A small multi-label image tagger, trained from scratch.
Training: muon at rate 0.039, batches of 128.
Data: trained on cartoon faces, 203450 training examples.
Rows from block 5, named by matrix and row number. Each number is 200 + 30 x the weight over the matrix's rms, rounded and kept within 0 to 999. All counts start at 0.
# b520: branch 3 second 3x3 conv (model.blocks.5.b5.2.0.weight, 48x48x3x3), inputs 32-47, a 3x3 kernel for each
b520.0,200,157,89,200,239,200,104,200,200,200,265,200,200,200,200,200,172,200,149,167,120,200,200,166,226,214,188,200,200,200,200,200,177,200,203,200,200,133,162,221,171,175,200,200,200,307,200,200,237,200,200,200,104,143,200,200,200,147,200,200,200,200,200,200,159,200,247,218,200,200,200,200,263,200,200,200,200,200,200,200,200,200,200,200,200,200,128,200,171,200,200,131,153,288,200,200,200,200,200,200,200,268,146,200,200,200,200,200,200,200,183,153,200,200,200,200,200,200,200,200,186,200,200,167,200,200,200,173,200,266,200,200,200,200,224,140,131,200,200,200,200,200,200,200
b520.1,200,200,200,200,200,200,200,169,200,200,200,200,241,200,200,200,200,240,244,269,200,200,200,200,200,163,139,200,200,200,154,116,140,200,200,200,200,200,200,200,200,200,200,200,200,200,200,200,200,200,200,200,200,200,182,181,200,150,183,200,200,200,200,200,231,200,129,148,200,200,200,200,200,95,200,124,159,200,117,200,262,200,157,200,180,160,155,200,200,148,200,248,288,200,200,200,200,166,149,200,200,200,231,200,192,213,200,200,200,200,246,200,200,200,255,223,200,200,251,200,200,260,200,234,317,247,200,200,200,200,200,200,200,200,200,200,167,140,200,200,200,200,200,200
b520.2,200,200,255,200,200,200,200,231,200,200,200,200,200,200,200,200,200,215,200,245,200,187,272,200,200,200,200,200,200,200,200,200,200,160,200,200,147,200,200,166,200,200,200,200,200,142,200,200,159,200,200,200,200,244,200,200,304,200,200,242,200,95,200,200,200,273,163,200,264,200,252,268,127,130,156,200,200,200,200,200,269,200,200,200,200,200,258,200,200,231,200,200,193,200,142,158,200,214,200,246,267,200,260,200,200,200,200,200,315,313,271,200,162,138,200,121,200,200,200,200,197,257,222,170,261,259,200,200,148,200,200,200,200,200,280,200,246,200,200,272,200,200,200,200
b520.3,200,200,200,200,200,238,154,200,271,200,200,200,191,160,235,177,200,241,200,200,200,200,200,200,200,200,244,200,200,200,135,200,200,145,173,200,200,177,200,200,200,200,200,229,200,200,200,250,185,200,200,200,200,200,192,200,200,200,200,200,200,200,127,231,200,200,200,245,233,165,108,117,200,200,200,156,200,304,200,200,200,200,179,200,263,200,163,200,200,200,200,200,200,150,172,200,200,246,289,200,270,200,200,200,200,178,97,200,200,200,220,225,200,200,158,200,200,200,200,200,200,168,200,254,200,200,221,200,200,200,200,200,200,200,112,200,155,200,200,200,229,200,200,200
b520.4,133,200,187,200,200,200,200,200,200,200,200,200,200,200,200,200,200,269,224,200,157,200,200,165,166,200,200,200,200,200,131,200,200,134,151,200,253,262,200,200,140,200,181,175,200,200,200,200,200,215,233,200,200,200,200,200,200,201,131,116,254,200,138,200,262,200,200,259,200,150,163,200,200,155,138,200,200,109,253,262,200,200,164,156,219,200,161,241,253,200,200,200,200,200,228,200,158,224,246,200,200,200,200,200,200,200,200,242,185,200,200,164,200,158,200,276,200,248,200,149,205,200,150,200,183,200,200,200,200,200,200,200,200,200,200,162,200,173,200,200,200,121,200,200
b520.5,200,185,200,200,200,200,200,200,200,200,200,200,200,200,288,200,200,274,133,200,200,200,239,188,200,200,200,200,200,200,200,200,200,250,141,145,200,200,200,200,200,200,245,271,237,200,200,200,200,200,200,200,295,234,200,135,235,158,113,200,200,249,269,270,200,158,200,200,129,200,200,200,200,200,200,235,223,200,109,148,172,140,200,200,200,155,200,200,200,94,200,200,200,200,200,200,237,249,266,200,200,200,200,200,200,200,152,200,200,223,200,200,200,200,200,200,144,276,200,200,200,165,200,233,200,173,200,176,200,200,200,200,200,303,200,200,200,200,200,177,200,208,200,200
b520.6,200,200,200,200,200,200,259,200,141,200,157,200,200,200,200,168,200,252,200,200,135,200,200,200,200,200,254,200,200,200,200,200,291,200,200,234,200,272,200,200,200,200,166,179,200,159,200,200,200,272,200,240,200,200,200,250,200,178,124,200,122,116,169,113,125,131,276,304,200,200,200,200,200,200,200,171,200,200,279,263,210,249,259,260,200,200,200,164,200,200,167,200,200,185,200,122,200,200,200,200,118,200,200,250,261,200,224,200,200,200,200,200,273,200,200,200,200,200,200,200,200,231,200,200,200,130,200,200,200,212,200,200,200,200,200,154,120,200,200,218,200,223,218,174
b520.7,200,200,200,200,258,200,129,113,200,200,200,200,299,200,200,200,200,142,200,200,200,200,200,200,200,200,200,170,181,200,247,258,200,200,200,200,200,200,200,200,200,200,200,200,200,200,200,200,200,239,200,228,200,200,200,200,200,252,200,200,200,200,200,137,180,200,237,200,200,200,200,200,200,200,200,200,200,200,200,200,200,200,200,200,252,200,200,305,200,261,200,233,200,200,200,200,200,200,173,157,200,90,284,252,200,258,200,200,200,200,200,200,292,222,200,200,200,95,279,200,200,200,159,200,200,200,200,200,200,200,200,200,164,200,200,200,200,200,200,254,200,200,200,200
b520.8,218,200,200,200,200,200,200,200,184,200,289,271,200,274,200,160,200,87,182,131,167,167,200,200,200,255,200,200,144,127,200,185,200,200,200,200,127,200,200,176,200,200,175,231,200,200,200,140,200,200,200,200,200,200,192,200,236,194,200,224,200,200,200,200,200,200,200,200,132,200,188,200,200,200,200,200,200,200,200,91,200,200,200,200,163,200,200,200,229,299,140,200,255,200,166,200,200,146,200,200,200,200,296,200,200,200,200,200,254,177,200,200,200,200,238,200,200,159,127,200,59,120,200,153,200,200,200,200,200,218,200,150,290,200,121,200,200,200,200,200,200,156,284,200
b520.9,200,160,200,200,200,266,157,200,200,252,236,138,224,200,126,200,200,174,200,200,179,219,200,172,200,200,104,144,148,166,200,171,165,200,200,200,200,200,161,200,200,200,200,200,250,250,200,200,200,200,200,200,200,200,200,146,143,154,200,177,137,200,200,200,200,232,200,200,200,200,200,247,189,154,200,143,150,200,200,128,200,135,144,154,168,159,200,200,122,200,200,251,200,200,188,157,216,151,127,200,241,200,200,200,200,240,200,200,200,174,143,249,200,200,276,200,200,200,244,200,200,200,200,200,200,200,200,200,183,200,200,269,200,154,200,261,200,200,200,200,200,200,200,245
b520.10,200,169,200,200,200,255,172,136,217,154,200,200,200,126,155,200,200,200,153,200,274,184,151,200,302,271,163,200,200,283,200,200,200,200,200,200,114,200,200,200,234,259,226,200,200,200,242,200,200,200,134,200,149,184,200,200,200,200,253,200,200,200,200,151,131,200,200,200,200,200,242,200,200,236,200,104,244,257,200,200,200,234,247,239,200,200,200,144,119,111,167,200,200,160,200,200,200,200,200,251,200,168,200,200,200,200,200,248,200,164,200,258,200,200,260,264,200,149,200,235,200,200,255,200,200,248,200,200,200,200,200,200,226,151,200,200,272,200,200,243,176,200,200,125
b520.11,262,164,200,295,200,200,200,200,200,137,200,273,269,200,200,258,200,200,200,200,200,161,200,200,200,200,200,200,200,200,200,141,150,200,200,200,152,200,162,133,162,200,200,200,200,245,200,200,200,200,200,200,200,200,271,200,200,250,200,150,173,200,185,156,131,287,138,200,200,200,200,233,200,200,200,200,200,285,200,131,200,159,200,160,143,126,200,133,200,173,200,200,200,200,200,200,200,200,200,200,200,200,177,200,166,136,200,200,200,200,200,200,200,233,200,267,227,200,258,200,284,200,200,200,188,225,200,243,200,200,200,200,146,200,149,165,200,200,200,222,200,200,200,246
b520.12,200,220,200,200,128,200,189,200,200,200,200,200,147,200,155,159,200,200,200,200,200,200,200,288,127,112,200,207,166,200,138,172,200,200,161,200,193,200,200,200,200,200,144,200,200,200,200,137,278,200,200,200,158,200,200,200,200,200,108,200,159,200,258,155,200,200,200,200,200,246,200,248,200,237,200,200,200,185,200,200,200,200,200,71,200,200,140,132,160,158,200,200,252,200,200,200,119,140,132,200,160,140,200,200,214,200,200,200,200,246,130,200,188,146,200,187,200,200,200,200,244,200,200,232,161,125,235,200,200,200,200,200,200,200,200,200,229,304,200,200,214,233,200,200
b520.13,200,200,180,200,200,242,200,168,200,171,200,200,200,200,200,200,200,200,169,200,141,200,200,200,200,200,200,200,200,200,121,159,200,108,126,200,200,200,200,200,184,140,200,159,119,200,234,200,220,200,200,200,200,177,200,264,200,200,200,200,200,222,200,200,200,256,200,200,200,140,123,200,200,200,200,200,227,257,200,136,200,200,200,200,200,200,200,166,200,200,265,250,248,200,200,200,200,182,157,200,226,163,200,200,200,232,200,136,200,145,200,259,200,149,278,228,200,160,136,200,200,200,200,200,244,247,200,200,200,200,267,200,200,200,200,200,200,200,200,151,200,200,200,179
b520.14,200,247,200,200,200,200,200,200,200,228,200,200,200,200,138,200,200,200,200,133,200,114,150,200,200,200,255,200,200,174,200,161,176,165,143,200,122,149,178,249,259,200,200,200,200,256,200,200,200,200,200,200,200,200,200,200,200,200,200,200,200,200,200,254,200,200,157,200,200,146,200,200,200,270,200,122,200,200,200,200,200,200,200,248,200,329,200,158,200,166,200,200,110,200,200,200,200,200,200,241,200,184,200,200,139,200,169,200,307,200,200,133,200,200,83,200,200,200,200,200,168,178,140,200,200,200,200,200,234,200,200,200,200,200,151,200,200,200,200,200,200,200,200,200
b520.15,279,231,151,200,200,200,200,114,218,225,169,200,129,118,200,200,200,200,162,200,200,200,213,200,200,200,200,200,200,118,176,200,132,200,200,154,200,200,200,200,200,158,200,200,200,200,200,149,200,200,200,200,200,200,200,200,200,200,200,200,200,200,200,164,171,200,200,209,200,200,221,254,158,200,200,200,200,200,251,236,200,200,200,200,200,222,200,200,144,134,200,200,200,200,200,244,200,200,200,200,240,158,200,200,200,258,200,243,200,200,200,126,200,200,180,200,200,140,154,200,200,200,235,200,200,200,200,200,200,200,200,200,200,200,247,200,250,241,247,200,200,200,200,268
b520.16,200,133,176,200,200,200,200,200,200,200,200,239,200,200,261,287,135,200,200,200,147,154,152,200,200,200,117,200,222,200,161,200,150,200,200,200,159,200,200,200,200,262,276,200,200,200,248,200,200,200,150,200,200,200,200,200,244,200,186,200,200,200,200,200,200,254,200,155,112,274,200,200,200,200,200,200,241,200,200,158,200,174,200,200,173,200,153,200,160,111,200,200,147,200,162,200,200,200,200,200,248,200,200,200,200,200,200,200,200,200,200,200,200,200,200,200,200,201,217,250,200,171,200,200,200,200,200,242,200,155,200,200,200,200,200,103,200,200,134,200,200,200,200,200
b520.17,200,200,200,163,200,273,200,185,200,233,263,117,200,200,200,200,200,263,200,200,89,200,200,200,200,200,200,200,200,146,158,200,200,188,200,158,200,200,200,200,200,200,200,231,200,200,200,200,200,132,178,200,200,158,200,200,200,200,200,200,200,200,218,200,200,200,266,283,200,128,200,200,316,200,149,200,200,122,200,200,200,138,200,180,137,200,173,200,200,200,129,200,200,200,200,200,257,200,200,200,132,200,200,200,200,200,160,163,200,200,200,200,200,200,200,200,200,200,200,200,200,299,200,254,304,200,227,200,146,158,200,200,200,165,299,295,200,166,264,237,200,174,200,122
b520.18,200,200,200,200,200,200,138,200,235,165,262,200,200,248,262,200,273,200,248,200,200,200,200,256,200,200,200,200,200,200,200,200,200,151,200,200,186,180,200,200,200,162,178,200,200,200,200,200,200,173,200,200,200,200,200,249,237,200,200,200,200,200,200,200,200,200,200,200,273,200,200,200,252,246,200,200,200,200,200,200,200,200,200,200,200,166,253,200,200,200,200,200,200,200,200,200,200,220,200,250,135,200,200,200,200,164,200,244,264,226,200,200,200,248,200,200,214,200,200,200,200,200,200,200,200,200,200,200,200,200,200,200,200,200,200,160,200,200,144,200,200,200,200,253
b520.19,200,200,140,200,148,200,200,200,200,200,200,200,200,200,200,200,200,165,200,200,200,200,200,152,258,200,160,200,200,200,200,200,290,200,138,139,200,169,143,200,200,200,149,200,200,200,170,200,200,157,200,200,130,200,200,200,200,99,200,200,133,200,200,256,161,137,200,200,200,200,200,200,175,200,200,157,200,165,200,200,167,200,200,200,259,200,229,200,200,155,200,281,263,200,200,200,200,193,192,200,200,200,200,200,200,200,200,169,200,200,200,200,200,200,200,150,200,200,252,200,200,257,200,200,200,200,291,200,254,200,200,200,200,200,171,200,200,200,200,200,200,200,210,200
b520.20,200,200,200,200,240,200,200,200,200,148,222,225,118,200,268,200,200,233,200,138,140,140,200,200,144,200,241,200,173,200,200,200,200,165,200,200,200,157,177,200,200,200,200,200,200,166,200,200,200,218,200,113,200,279,200,200,200,254,175,200,261,131,200,200,200,200,200,200,200,303,200,200,200,200,200,200,200,200,200,282,200,120,148,200,152,171,200,200,237,200,142,157,137,242,200,200,200,200,200,200,200,272,166,200,200,153,200,200,200,250,231,200,219,200,200,200,200,200,241,200,200,200,200,200,200,200,200,200,200,200,200,200,200,185,200,128,142,265,200,200,200,252,217,200
b520.21,200,200,200,200,200,134,200,200,200,200,200,263,200,166,244,200,200,160,200,271,165,200,200,200,200,200,200,200,200,232,200,200,200,200,200,200,200,200,200,200,200,236,260,259,200,200,200,241,170,200,200,154,200,200,248,200,200,200,253,267,251,200,200,200,200,200,200,117,200,200,200,200,200,200,200,200,245,200,200,200,200,200,188,200,200,200,200,149,200,200,221,200,200,200,200,200,200,160,200,200,244,200,200,200,140,200,200,200,200,235,200,200,200,200,124,114,200,200,200,200,200,200,141,200,200,200,200,134,200,143,200,200,154,246,248,200,200,200,200,200,200,200,200,200
b520.22,200,200,246,200,200,200,200,200,200,252,200,200,228,278,200,200,200,251,200,200,250,200,200,177,200,200,117,200,117,139,200,176,200,200,173,200,200,158,200,282,173,200,200,200,200,200,243,200,200,175,200,200,200,187,200,200,200,200,200,242,200,166,200,200,200,200,250,200,200,200,200,216,151,200,200,200,200,200,200,200,200,200,200,200,152,200,200,200,175,144,200,200,200,200,200,200,313,200,200,261,253,225,119,200,233,155,200,200,200,156,163,200,200,200,250,270,200,200,200,200,200,200,200,200,200,200,222,200,200,200,200,262,223,200,142,200,200,200,200,200,200,234,265,200
b520.23,200,200,200,200,200,200,127,150,200,200,140,160,200,200,200,150,200,200,200,200,200,200,200,200,200,200,215,200,200,200,200,200,200,200,200,200,226,200,200,254,200,160,259,200,134,192,148,200,200,269,200,165,228,200,200,200,200,200,200,200,200,200,200,200,200,200,260,254,270,294,241,237,179,200,200,136,200,200,60,74,200,166,200,200,200,200,200,200,200,200,200,200,200,146,132,143,200,200,200,241,200,144,200,154,255,200,185,200,200,200,126,219,200,183,200,200,200,200,200,287,200,200,200,200,200,200,200,169,200,229,200,331,200,200,200,200,200,200,200,200,200,200,236,200
b520.24,200,200,230,151,200,255,200,200,200,98,200,200,135,200,200,200,200,303,200,200,260,200,200,233,200,200,200,246,222,220,200,200,200,200,200,200,200,200,200,163,200,200,183,200,200,257,171,200,200,200,200,200,200,200,200,200,144,200,200,200,140,200,200,200,200,200,200,200,243,200,200,257,200,200,200,166,145,250,72,99,200,200,200,220,200,200,200,239,200,183,200,200,135,200,200,200,200,200,200,153,191,146,200,200,130,200,250,200,200,200,200,200,200,200,200,200,200,200,286,200,200,200,200,150,200,200,200,200,200,200,200,200,176,153,200,200,200,200,200,200,200,164,200,156
b520.25,200,157,200,200,200,200,200,261,200,200,200,200,200,167,200,200,200,200,200,200,149,163,200,200,200,200,200,200,168,200,157,153,200,200,200,147,200,200,200,200,154,200,200,200,200,200,200,200,200,200,200,139,158,81,133,136,200,200,200,200,171,200,225,200,200,200,125,200,200,200,200,200,171,200,200,151,200,200,158,168,200,200,200,170,160,200,155,143,200,168,200,200,200,249,200,249,175,200,200,200,250,200,270,236,117,200,200,200,249,200,200,200,127,200,200,180,200,200,237,200,142,274,200,132,200,200,200,146,200,200,200,226,200,200,242,200,152,200,149,155,160,200,200,200
b520.26,136,200,200,164,266,252,200,200,200,200,200,240,200,200,200,200,200,200,200,223,248,200,200,200,200,170,200,200,200,93,200,200,200,249,221,258,200,230,200,164,200,200,133,104,177,200,200,200,200,200,200,200,200,200,200,200,155,200,200,200,200,282,200,158,200,200,200,159,200,200,200,200,200,200,200,200,200,200,249,254,200,200,200,130,200,177,200,200,200,161,200,200,200,200,200,200,200,200,200,200,177,258,200,155,200,200,200,166,200,200,200,200,276,200,283,200,200,229,200,200,200,147,200,200,147,200,260,305,200,200,200,200,113,200,264,132,124,200,138,200,200,172,200,279
b520.27,200,155,200,200,200,200,285,255,200,213,208,200,308,115,105,200,200,200,200,200,200,167,200,200,200,200,200,253,200,200,200,156,200,200,187,200,173,200,200,200,200,151,200,200,180,200,200,200,200,200,200,200,278,200,200,200,192,200,200,200,278,200,200,200,200,134,200,200,200,200,200,275,200,200,200,153,200,200,200,200,200,200,200,200,200,200,200,151,200,200,241,200,200,226,235,200,153,200,200,200,173,158,200,168,200,254,164,200,200,200,200,200,200,140,200,200,200,216,200,200,153,200,200,163,200,265,200,170,172,200,170,166,200,200,200,158,200,200,200,200,200,200,200,283
b520.28,288,200,166,200,200,200,200,200,244,168,200,200,200,144,200,200,200,103,200,200,200,144,163,284,200,200,173,200,200,200,236,200,200,200,171,112,200,200,223,200,200,200,200,200,200,200,200,101,173,200,177,200,131,249,200,200,200,150,286,200,117,223,216,200,237,160,200,282,200,200,200,200,231,272,200,200,200,200,261,200,200,200,147,200,200,200,200,200,200,200,200,200,200,175,200,200,200,200,200,182,165,200,172,175,200,200,200,146,228,200,200,200,174,200,200,200,200,200,200,200,200,200,274,144,121,200,200,200,200,200,200,200,144,200,200,200,200,200,200,200,200,200,200,167
b520.29,200,200,200,239,200,200,200,237,200,200,248,200,200,200,200,136,200,200,200,200,200,200,200,200,200,230,200,200,243,200,171,200,200,200,264,254,252,200,200,200,200,200,159,169,200,200,184,229,200,200,200,200,200,131,184,200,200,200,131,200,200,139,200,200,200,200,200,200,200,200,200,200,200,156,200,200,157,200,200,151,200,168,200,173,200,200,98,200,200,200,226,200,200,249,200,200,200,200,244,200,200,200,200,200,228,269,200,200,200,225,200,200,225,200,200,243,130,248,200,200,144,148,278,148,200,226,200,200,200,245,200,200,270,135,158,200,200,200,200,200,200,200,200,200
b520.30,200,256,200,200,200,200,219,172,200,200,147,324,200,200,217,200,200,200,200,154,152,200,200,126,200,200,200,200,200,200,200,200,200,200,200,200,238,220,200,200,161,150,272,273,200,200,244,200,200,164,200,200,200,200,200,254,145,200,200,200,200,200,200,200,140,250,214,169,200,229,200,200,200,255,200,222,200,200,200,137,200,125,164,200,200,248,200,200,124,200,203,200,200,200,200,200,200,200,200,200,200,200,200,200,281,200,200,178,200,200,200,200,200,200,145,200,269,200,200,200,271,200,200,200,200,200,99,200,200,200,299,200,200,200,200,200,200,200,200,200,200,200,278,200
b520.31,200,200,200,200,171,150,200,200,120,200,257,174,114,200,200,200,200,200,148,200,200,200,200,200,200,200,200,177,136,200,200,200,200,159,200,200,200,200,200,317,298,200,200,225,147,200,200,229,200,200,200,200,200,200,200,258,200,200,229,128,200,200,139,200,182,262,200,200,238,200,273,227,200,200,125,200,200,200,200,200,236,200,200,200,200,200,129,200,200,109,200,200,128,171,152,200,200,200,200,200,200,200,200,200,200,200,200,200,200,200,200,140,200,200,123,219,245,200,200,200,200,200,200,200,200,200,200,239,200,110,200,252,200,200,200,171,161,200,141,147,200,188,262,200
b520.32,200,200,200,200,200,200,200,200,156,200,274,275,200,200,200,158,200,200,200,134,167,223,200,200,240,200,200,200,161,200,168,128,200,178,200,245,200,200,200,200,257,200,200,205,200,200,200,200,200,163,200,200,200,200,200,200,200,160,200,200,200,200,200,269,200,200,200,200,224,200,200,231,200,200,200,200,124,200,200,200,200,200,151,200,125,159,200,171,200,200,270,200,200,200,200,200,200,200,200,200,257,160,200,200,160,200,266,200,200,132,124,200,200,200,200,200,200,200,200,200,136,200,200,242,273,200,146,200,200,200,200,200,200,200,200,200,200,200,267,200,200,200,200,200
b520.33,200,200,200,200,200,200,200,200,200,200,200,200,200,200,264,200,200,200,200,157,200,200,200,200,109,173,226,200,131,200,200,200,200,200,200,223,200,200,200,260,277,200,152,200,180,140,142,200,200,200,200,227,200,200,200,203,264,174,152,200,200,157,200,200,200,200,161,200,200,268,249,227,200,200,200,248,144,200,200,200,200,200,200,200,200,200,177,200,143,200,287,268,295,200,200,200,127,161,200,200,200,200,200,200,96,253,262,200,200,200,200,152,200,200,200,200,200,200,200,200,200,190,200,241,200,200,200,200,200,214,200,200,227,200,200,200,200,200,106,116,146,213,249,253
b520.34,200,200,183,200,200,200,200,200,200,200,148,200,200,200,111,200,200,115,200,200,200,200,200,200,200,200,200,200,200,200,200,156,196,154,200,200,194,247,200,200,200,265,152,200,277,160,171,200,200,200,227,200,151,200,200,200,139,200,200,200,200,200,200,200,236,200,200,200,200,200,200,200,200,200,200,200,135,200,200,119,200,200,200,200,200,200,200,200,200,200,200,200,200,200,244,200,200,200,200,200,200,200,200,200,200,200,200,200,200,200,276,200,200,200,200,200,200,200,270,265,147,200,200,200,200,200,200,145,200,200,145,200,133,200,200,200,229,200,200,200,187,200,174,200
b520.35,200,200,200,127,200,200,129,200,200,200,200,180,298,200,200,200,200,200,200,200,281,282,200,178,298,200,156,298,200,200,200,200,200,200,200,121,200,200,200,200,200,200,200,200,164,229,200,200,150,200,200,200,200,200,255,242,200,200,223,200,146,200,265,200,266,216,122,123,200,200,200,148,200,167,158,200,200,200,200,131,200,200,200,200,200,200,200,200,137,92,200,200,200,200,210,200,200,232,200,200,239,200,200,200,200,239,200,200,200,200,200,266,200,200,200,200,200,200,200,200,163,200,200,200,200,200,200,200,200,164,164,200,263,200,200,200,200,200,231,200,168,250,200,200
b520.36,234,200,200,200,200,200,200,200,200,116,133,200,200,200,200,267,264,200,200,200,200,245,200,200,210,200,166,200,160,200,226,256,240,200,280,262,200,200,200,200,200,239,200,258,251,166,200,200,200,200,200,200,166,200,200,161,200,200,200,200,200,214,200,200,200,200,159,146,200,200,200,171,131,200,200,200,111,200,200,200,200,200,238,200,200,200,158,200,200,200,200,170,139,200,200,200,200,246,291,200,200,200,200,200,161,221,200,200,200,200,200,228,200,200,255,232,200,260,200,200,244,200,233,225,200,200,248,242,200,200,200,200,200,200,200,200,200,200,200,200,200,200,200,200
b520.37,160,200,200,200,200,200,200,177,200,116,200,137,200,264,200,269,200,104,297,267,200,200,200,200,157,200,200,200,225,191,200,200,200,200,200,200,200,200,200,200,200,200,157,254,266,200,133,94,200,200,200,200,200,124,136,200,263,200,200,200,200,200,200,200,200,200,200,200,200,200,200,200,200,130,140,162,200,138,148,133,200,200,200,156,200,200,200,200,124,149,200,200,200,279,200,200,200,200,200,200,200,200,219,210,200,200,200,200,254,200,151,200,200,200,200,200,234,200,253,200,200,200,178,177,200,200,200,200,200,183,257,251,138,200,200,200,200,164,168,185,200,200,200,200
b520.38,200,200,200,200,200,200,200,263,200,200,242,200,166,200,248,137,200,200,200,200,200,200,265,200,200,200,200,200,260,200,200,191,200,200,200,200,118,200,200,200,200,200,200,200,116,166,200,200,200,200,200,168,200,200,200,200,200,140,158,200,200,200,200,200,158,200,295,200,200,200,200,200,143,196,200,75,200,260,113,200,283,200,200,200,200,200,200,143,200,141,173,200,200,200,200,200,200,200,227,200,200,200,277,200,200,213,188,276,200,243,250,200,200,200,200,162,200,200,200,200,137,200,200,117,200,200,200,200,200,200,200,186,200,200,153,115,200,203,200,160,200,271,200,200
b520.39,200,200,200,200,162,200,161,200,242,175,200,234,200,200,238,200,200,200,257,200,200,200,265,266,200,200,162,200,200,152,172,200,200,200,200,117,200,200,200,200,200,200,103,137,200,200,164,200,200,200,194,200,178,200,200,156,200,156,200,156,219,200,200,179,200,200,83,153,200,200,200,230,200,200,200,200,200,200,200,200,200,200,200,200,141,200,200,200,200,176,200,200,200,200,200,200,250,200,172,200,280,155,200,168,200,200,200,200,265,214,200,200,154,200,200,200,200,200,200,200,254,200,200,200,200,200,200,228,200,200,238,200,200,261,200,200,200,200,200,180,200,200,178,200
b520.40,162,200,149,124,235,200,200,200,200,127,139,200,200,200,200,297,200,139,200,200,200,156,200,200,136,200,200,200,175,200,200,200,200,165,200,257,200,200,200,200,200,200,200,240,200,200,200,135,125,200,200,200,200,200,200,160,200,135,143,298,200,200,200,262,200,200,241,200,200,200,273,200,273,177,99,300,200,151,305,189,174,200,200,200,200,174,149,200,107,118,200,200,164,200,200,200,200,200,200,200,200,150,267,200,171,289,200,200,200,263,200,200,231,200,200,200,200,200,200,200,273,200,200,259,200,200,282,200,238,200,200,200,155,200,130,200,200,200,248,200,200,250,286,200
b520.41,200,200,193,179,200,200,200,200,200,200,200,200,200,200,113,200,133,171,249,200,200,200,200,240,200,150,200,200,200,200,200,200,200,152,185,200,200,200,200,200,200,243,200,200,200,200,200,200,200,299,200,200,138,85,200,200,200,200,200,200,200,254,200,200,249,279,118,200,272,122,200,250,265,200,200,200,233,200,200,200,200,200,135,200,200,250,200,200,200,200,200,200,140,200,224,200,200,200,200,200,131,123,200,200,106,255,200,200,200,200,164,200,163,200,196,166,242,200,200,200,200,200,239,200,247,216,200,200,200,200,200,200,200,287,261,226,200,226,200,200,223,156,200,200
b520.42,200,200,200,160,200,200,200,263,258,200,200,200,200,200,200,200,245,200,200,200,200,200,200,200,200,200,216,200,200,148,200,200,200,151,200,200,200,200,291,200,200,200,200,200,200,200,200,200,200,253,200,200,283,200,200,200,200,200,200,163,169,200,200,262,200,200,281,200,200,200,200,200,200,200,200,249,256,200,200,200,200,200,200,200,200,200,200,200,200,200,200,217,200,200,200,200,164,169,200,171,200,247,229,200,200,200,200,200,200,200,200,259,200,200,200,200,200,200,200,200,200,200,200,200,200,200,200,200,200,200,102,200,200,227,200,200,200,200,200,200,200,187,200,200
b520.43,183,200,163,252,200,158,237,200,200,200,200,200,200,254,200,200,261,200,200,200,200,200,160,115,162,200,117,200,200,200,200,200,169,200,200,168,171,200,200,141,168,200,137,200,200,200,200,200,262,248,200,246,200,121,200,200,200,200,262,241,89,122,200,200,218,200,200,200,200,200,200,177,292,200,200,266,200,249,200,200,200,200,163,181,145,166,200,200,200,200,200,305,244,157,200,200,165,200,200,161,200,200,200,227,232,200,245,200,200,200,200,241,200,222,200,140,200,172,200,200,258,200,200,200,200,200,200,200,200,200,148,200,200,107,179,200,200,200,200,200,200,200,165,200
b520.44,200,200,188,200,200,200,200,200,200,200,91,200,200,200,200,200,279,200,200,200,200,200,200,200,200,200,139,266,240,200,200,149,136,200,200,200,200,200,200,200,200,200,200,158,200,269,200,200,200,200,157,200,151,147,245,166,200,247,205,200,200,229,225,200,238,200,163,174,200,200,200,200,200,200,200,200,200,164,200,184,155,200,159,141,200,200,200,200,200,200,200,200,234,200,200,200,200,200,200,200,179,200,200,154,200,200,200,200,200,200,136,200,257,200,200,141,200,200,200,200,155,200,200,200,200,200,200,200,276,107,104,200,200,200,200,200,200,200,200,200,200,247,200,200
b520.45,200,200,200,200,200,161,200,200,156,180,200,200,200,200,173,200,200,200,200,200,143,200,200,200,200,200,200,200,200,155,200,102,143,200,200,200,252,200,200,247,200,232,200,173,200,200,200,200,200,200,200,200,158,114,200,236,254,155,258,241,70,173,200,200,158,200,247,200,200,200,200,200,200,200,200,200,200,200,200,200,161,200,200,173,200,200,200,200,200,200,200,185,200,159,146,143,200,197,200,200,200,200,200,200,200,188,142,200,200,200,200,200,200,200,200,200,200,200,156,200,200,200,200,200,200,200,200,238,293,200,200,200,147,153,200,200,200,228,200,200,200,200,200,261
b520.46,200,200,200,200,200,200,200,200,144,200,200,200,163,200,245,200,200,274,200,200,200,233,200,230,200,200,200,200,183,200,200,200,200,200,200,200,200,200,200,154,206,200,200,200,200,200,200,200,200,200,200,200,200,261,200,200,200,200,200,200,200,200,200,200,200,200,200,200,200,200,200,200,200,200,129,200,200,164,266,255,200,256,145,125,259,174,140,200,200,138,200,219,237,200,200,236,200,200,200,200,200,249,145,200,200,200,200,200,200,250,200,200,200,200,200,200,118,103,165,200,127,200,200,200,200,200,235,200,200,236,200,152,145,141,200,200,200,200,200,196,200,238,260,200
b520.47,200,200,200,200,200,200,200,204,200,200,186,200,200,200,200,200,200,200,241,215,218,200,200,200,200,200,210,200,259,252,200,200,200,200,162,114,148,200,200,200,155,176,200,200,167,200,200,155,200,200,175,200,200,200,200,136,173,241,200,200,222,200,200,200,200,200,200,146,200,200,200,200,200,200,200,200,200,200,200,200,200,245,200,200,200,267,200,200,234,200,146,107,152,200,200,200,200,231,200,200,265,169,200,200,200,200,200,246,200,200,200,200,200,200,200,200,200,200,200,200,200,171,146,239,168,200,200,200,221,200,200,200,200,200,200,151,200,200,200,142,160,163,144,200